{"channel_attention": "eca", "stem": "deep", "loss": "cross_entropy", "init": "lecun_normal", "optimizer": "soap", "weight_decay": 0.08}
Rows from block 12, named by matrix and row number. Rows with one number belong to one channel. Each number is 128 + 32 x the weight over the matrix's rms, rounded and kept within 0 to 255. All counts start at 0.
# convs0: first 3x3 conv (model.blocks.12.convs.0.weight, 144x144x3x3), inputs 29-57, a 3x3 kernel for each
# convs1: second 3x3 conv (model.blocks.12.convs.1.weight, 144x144x3x3, transposed), outputs 29-57, a 3x3 kernel for each
convs0.107 [199 109 122 188 132 214  89 131 113  34 152 144  56 175  73  52 156  99 199 133  91   0 228  54   0 255  93 121  35 242 214 110 131  55 188  90  95 158  85  94 117  88 183 141  91 225  21 216 202  19 150  70 205  69 119  84 255 182  80 138 122 171   0 167 132  98 145 141 146  77 129 142 121 179  75 167 126 102 182  42 194 155 180  78 115 133 187 141 147 122 233   0 212 247   0 201   0 255   2 134  97 154  72 133 172 138 134 123 132 148 111 151 126  96 108 113 142 109 219  66 119 169 157 136 111 125  77 170 118 123 122 108 164  88 189 141 121 117  80 135 119  71 131 123 159 180 102  77  87  32  94 140 248 123 127 129 139 124  66  63 129  92  56 222 162  98  93  96 197   0 195  98 153 139 114 156 136  85 169 129 121 150 146 177 110 163 142 146 154  49 169  72 156  88 115  89 105 148 157  95 159  98 194  80  89 139  54 112 137 140  96 179 121 165 171  58  44 127  92 185 169  95 185  53 104 148  77 195 184  80 133 125 187  79 154 209  77 112 158 124 146  84 133 100 129 181 116 142 148  96 143 128 109  72 255   0 204 192 231  72  37]
convs0.108 [160 137 143 127 133 145 138 123 145 140 127  99 160 141  90 106 112 104 147 180 112 134 121 158 154  81 163 107 112 173 115 113 102  77 126 101 140 183 117 129 142 144 108 125 142 101 114 159  98 122 125 168 117 103 153 195 142  92  97 141 155  92  83 139 105 151 129 110 115 123 186 118  99 118 111 129 119 129 134 155 126 187 104 135 139 168 128 221 183  84 166  95 108 159 123 137 144 164 159 162 116 147  76 136 104 116 188 175 104 139 160 141 137 129 135 133 112  95 103 122 165 164 102 106 106 127 119 102 183 141  87 137  94 161 109 102 105 152 141 137 138 129 177  94 122 136 106 127 163 150 142 103 100 136 129 134 124 113 102 150 159 129 140 135 143 175 137 162  87 125 136 135  98 141 136 107  93 122 147 120 112 187 146 138 107 157 189 166 138 136 155 115 146  86 157 129 116 141 139 134 111 151 140 129 197 181 188 170 136 132 138 129 112 126 127 134 104 102 131 140 130 137 149  91 110 120 117 123 115 114 128 129 125 130 105 143  84 136  98 156 149 170 178 155 119  99  97 145 127 106  99 178 119 133 113 141 133 147 142 111 115]
convs0.109 [118 108 121 152  98 136 111 114 121 128 133 104 114 138 132 109 104 149 128 128  90 106 134  86 197  99  91 169 163  78 124 158 143 117 114 125 104  85 150 144 143 113 117 144 144 163 120 133 191 119 110 149 113 124 119 153 165 134 142 201  99 121 130 147 112  79 103  86 148 121 160 110 168 112 141 119 139 103  81 147 159 154 123  95 110  64 150 135 119 127 239 119 118  74 162 128 162  95 131 126 102 162  88 128 118  83 150 147 191 149 103 149  85 109 166 112 106 124 116 180 130 143  90 148 123 173 168 102 128 115 131 157 124  56 145 138  81  92 108 101 144 105 149 144 127 166 129 116  97 119 101 125 105 158 116 124 148 140 114 123 159 154 192  58 103  86 108 125 107 146 151 149 150 144 149 120 119  96 120 150 151 146 161 139 123 116 117 170 110  57 131  85 174 179 160  84 137  90 129  38 163 196 216  91  96 144 132 143 141 127 122 158 117 159 138  93 153 156  98 105 140 150 133 102 134 127 134 173 126 146 135 120 130 110  74 181 100 156  91 126 146 137 114 188 140  89 144 142 128 124  95 104 131 149 125 123 117 150 138 148  80]
convs0.110 [127 146  98 106 113 124 104 108 127 127 141 139 104 112 141 124 135 120 145 113 111 125 124 147  67 132 130 136 135 153  70 118  95  97 108 125  91 123 199  96 144 149 130 141 110 131  80 141 140 123 124 135 165 126 153 131 132 166 131 146 127 161 115  89 148 113  90 137 100 134 187 138 114 146 128 104 129 138 134 168 155 123 120 112 156  96 130 144  87 110 154 142 135 139 108 131  79 123  64  84 127 112 136 143 144 162  87 114 123 151 106 139  93 131  92 183 143 160 206 133 171 166 126 144 134 144 184  80 182  81 139 126 186  97 105  97 134 135 111  71 169 133 107 139 131 122  85 154 145 119 186 112 110 132 148 126 112 133 135 128 155 133 149 120 132 137 106  82 129 161 116 102 123 127 101 110 126 146 130 129 173 114 110 160  90 166 177 152 127 119 214 142 134 191  90  43  96 161 143 136 165 107 151 116 110 169 106 139 103 102 135  96 107 148 134 103 153 139 142 119 165 108 138 132 111 118 167 134 145 113  98 147 148 135  93 173 130  90 166 114 105 150 113 158 187 170 124 117 129 164 122 102  97 158 148 131 148 111 140 157 121]
convs0.111 [173 161 160 129 147 116 121 137 110 139 153 154 160 143 141  85 160 156 185  95  91 110 145 140 135 147 165  55 109  97 118 104 120 152 121 112  91 182 150 153  94 109 178 162  74 134 103 162 123 110 127 111 142 140 169 151 101 100 161  82 154  98 133 114 100 112 131 137 134 147  73  74 172 118 198 135 128 134 180 150 156 122 113 117 147 175 152 143 103 120 123 118 122 136 173 134  80 162 115 100  62 112 106 115 131 182 103 108 117  77 123 119 132 112 135 133 134 159 156 139 157 151 117 187 130 155 143 113 197 126 115 135 129  89 134  98 137 150  90 136 126 165 102 146  98 116 143 148 117 136 122 135 163 141 164 141 151 115 144 130  92 111 146 126 116 122 124 171 103 105 138 143 107 155 102 144 135 113 151 124 160  85 106 109 173 141 161 113 134 141 114 148 147 105 113 101 122  65 119 130  59  86 141 153  88  51  71 108  94 123 138 156 141 125 133 107 154 160 114 150 166 159 173 139 142 151 136 136 157 130  93 107 150 119 121 145 150  84 111  69  92 149 150  78 130 156 146  89 121 110 123 117 101 118  97  98  96 115 184 150 112]
convs0.112 [ 87 123 128 121  98 142  82 111 148 124 159 122 129 125 113 112 108 141 118 146 188 136 160 121 118 108 123 118  92 113  82 114 115 141 131 121 138 119 100 143 149 130 158 162 120 123 160 178 138 117 112 141 124 161 162 136 117 133 126 142 158 132 185 144 123 104 174 152 138 149 150 135 127 121 133 129 135 105 139 128 142 105 146 156 102 132 147 118 136 114 152 110 136 138 107 142 176 156 152  94 106 115 161 141  96 141 128 116 166 147 192 130 119 134 110 113 152 116 113 149 105 155 136 145  98 127 127  93 112  89 191 147 143  86 154 158 150 167 130 131 124  77 128 134 141 174 151 123 128 168 150 103 133 127 149 154 131 148 118 139 115 143  82 134 132 125 167  94 136 109  98 132 138 114 119 181 150 148 132 135 127 170 126 146 191 149 155 135 184 173 146  88 120  89 134  52 152 110 140  43 108 114 127 105  92 131 142 117 112 138 120 118 141 126 128 155 128 108 126 110 127 113 122 147 129 124 176 163 118 144 116 126 121 173  89 151 112 152 121 132 123 100 116 158 161 165 160 125 149 151  91 126 139 150 134 123  90 135 120 147 129]
convs1.107 [127 116 154 122 127 122  60 173 101 158  47 190  64 157 156  28 113 110 183  44 198 179 157 146 127 142 183 137  81 133  84 182 109  47 135 138 126 186 129 158  98 125  69 139 141 133 114  94 168 184 135 116 185 114 148 176 135  88 163 148 107 129 118 175  65 120 119 171  92  36 124 197  82 129  95 101 103  89 107 100 152 163 102 135  95 118 141 127 138 122 124 103 166 149 105 156 138 201 116  87 205  85 139 171 154 181 121 118 115 138 148 201  64 123 130 132 110 139 138 144 104 138 165 113 138 148 103 245 137 152 150 201 208 132 146 137 179 145 124 117 120 102 125 128 169  92 157  49 124 180  88 119  47  70 128 151 104 101 125  80  74 140 116 159 107 102 135 110 142 150 211 161 139 154 139 129 131 137 150 120 122 164  44 165 105 140  88 108 106 146 132  95 182 184 124 135 179 158 162 187  60 150  95 192 191 171  91 168  53 112  98  98  95 103  97 105 107 139 154 125 177 114  81 211  75 126 118 190 119 136 115 136 133  97 103 159 159 113 164 121 137 170  92  86 101 167  69 119 112 154 117 126 126 192 129 150  97 123 233  80 151]
convs1.108 [141 122 135 136 131  98 126 153 135 135 115 177 122 192 131 109  89  72 167  92 110 104 148  94 113 125 118  98 138 152 190 139 142 138 133 103 129 105 155 116 139 140 156 111 104 156 184 135 124 135 100 124 133 107 124 139 101 108 114 130 106 136 119 146 118 105 111 165 132 131  90  95 122 165 124 130 150 146 132 121 124 136 124 149 133  84 133 142 139 115 161 107 179 132  89 119 121 128 114 124 117 161 184 138 140 170 115 143 128 130 127  88 117 148 133 182 169 112 144 136 120 111 139 146 146 119 146 158 120 144 166 161 146 111 147 121 138 188 144 119  81 135 106 125 120 155  63 137 163 116 163 117 137 124 110 120 169 155 115 130 105 114 136 120 143  97 132 101 136  96  83 143 140 139 138 135 100 111 119 103 160 182  99  95  95  85 142 104 142 123 133 159 131 155 124 169 172 103  56 151 169 125  65 162 133 118 143 152 185 172 146 168 152 139 143 123 111 131  89 101 127 121 116 117 125 136 128 140 136 141  82 152 143 127 109 117 129 113 111 141 101 119 133 134 121 109  93 175 160  87 120  95 149 171 107 137 101  91 188 107 127]
convs1.109 [101 143 143 123 151 126 159 141 134 166  76 118 119  98  99 152 104 130 117 111 142 151 171 172 129 129 174 115 107 107 142  44 151 122 161 109 149 152 126 158 120 149 162 157  96 167 139  91 147 161  92 123 148 111 144 130 112  92 135 150 114 104 123 118 141 115 149 113 121 186 141 137  98 125 138 150 108 115 104  57 103 138 169 100 148 136 145 144 116 107 145 131 123 112 127 123 115  81  93  37 121 117 177  64 163 114 152 141 173 125  95 123 151 102 153 146 145 103 117 133 184  87 148 137 133 137 139 131 113 103 131 122 108 189  99  85 186 121 153 107 134 121 119 146 138 155 134  95 124 163 153 113 150 125 156 141 155 157 127 125 159 149 131 135 144 127 132  45 161 150  97 107 132 112  91  99 120 125 113  85 187 115 111 204 136 167 127 196 132 131 121 101 180  96 165 101 159  13  99 131 131 213 128 104  94 204  72 128 127 154 147 110 138  76 120  91 103  81 144 104 159  86 189 137 155 150 119 148 154 191 154 125 130 177 102 115 100  96 159 115 156 119 124  79 129 107 143 109 139 126 111 105  77 151  54 128 151  91 158  58 146]
convs1.110 [164 157 134 120  93 147 107  80 131 161  84 140 108 116 160  98 114 129 135 184 123 108 160 125 135 147 179  90 115 105  80 122 163  78  90 124  79 202 128  87 140 120  84 213 143 135 125 136 103 169 106  72 152 128 115 158 162 145 150 121 167 146 123 163 206  54 114  71 112 171 164 115 122 135 140 116 131 124 109 153 122 113 110 102 116  87 128 123  93 122  98 174 110  87 134 112 102 129 118 118 176  92 163  80 123 146  90 124 144 144 136 128 122 122 110  92 137 130 132 157 118 166 100 154 176 124 161 215  98  95  88 158 163 206  41 122 159 106 101 176  94 126 131 160 124 118 104 127 125 124 117 138 158 119  87 106  93 129 131 119 111 152 144 163 106 129 150 109 107 159 132 135 141 119 127 134 146 120 140 122 134 137 132 124 150 127 120 108 107 163 106  90 152 152 133  87 129  79 161 175  85 140 163 166 150 101 140 149 130 145 132 145 133 132 102  84  77  87 165 111 117 141 146  57 135 140  71 107 140 137 168 122 140 152 133 125 137 117 104  98 166  76 119 113  92 174 167 104 158 101  71 111 104 116 144 105 179  88 175 102 138]
convs1.111 [123 172 188 149 161 188 158 196 148 115  67 107 104 127 105 188 116 115 142  91 120 139 113 102 133 121  87 116 108  79 122 163 148 126 110 109 115 115 105 150 146 124 129 111 130 159 108 112 142 169 143 134 135 131 109 140 130 158 154 138 124 128 122 111 191  97 123 104 157 116 133 117 125  98 171 132 148 150  92 166 199 116 142 108 126 140 148 117 128 112 112 145 113 102 159 163 137 143 130 129 113 121 137  98 134 144 121 129  99 128  92 154 117 113 134 140  96 133 127 131 127 103 125 140 110 120 146 154 202 139 100 135 127 141 113 119 154 143 150 127 139 157 125 109 104 129  96 132 139 134 136  94 149 119 157 105 110 137 136  98  69 103 133 157 101 115 140 122 145 138 162 110 117 146 129 121 173 139  98 109  88 133 113 123 100 108 149 120 136 126 166 108 124 103 135 113  94 141 164 159  97 109 138 102 118 110 181 143 127 149 120 143 158 138 158 199 175 149 171 142 163 159 132 128 166 172 119 115 158 140 133 117 158 178 164 201 201 193 209 161 212 195 185 183 151 151 151 152 123 164  87 136 117 184 139 141 163 162 160 152 142]
convs1.112 [ 84 119 153 119 157 158 102  84 158  97 134 112 114 121 102  87  95  84 141 139 161 140 107 113 110 107 152 129 162 121  96 153 126 141 150  88 111  90 124 114  68  94 159 153 152 129 130 140 176 142 165 138 112 144 138 172 110 146 111 138 166  88 135 116 120 142 124 146 155 128 141 159 138 167 172 168 129 169 151 143 158 140 105 142 127 141 134 129 132 125 119  89 105 148 139 129 155 162 151  87 171 140 127 148 143 117  66 145 139 132  99 110  98  97  88 110  88 113 143 158 140 117 144 134 141 141 142 155 139 132  89 144 100 158 171 143 111 108 118 107 133 115 111 124 148 138 125 145 147 128 105  91 181 136 146 141 149 137 134 120 128 137 120 137 141 130 141 128  87 157 134 149 136 151 139 162 155 170 134 115 131 124 205 129  56 113 100 175 120 154 139 154 102 172 100 103 114 121 143 167 124  71 131 115 113 116 146 100 111 106  90 123 113 104  94  98 125 144 109 148 134 116 145 124 122 134 136 131 167 140 158 120 131 154 137 125 118 114 153 117 152 129 126 164 163 161 117 125 114 143 120 123 174 121 167 146 135 177 116  75 133]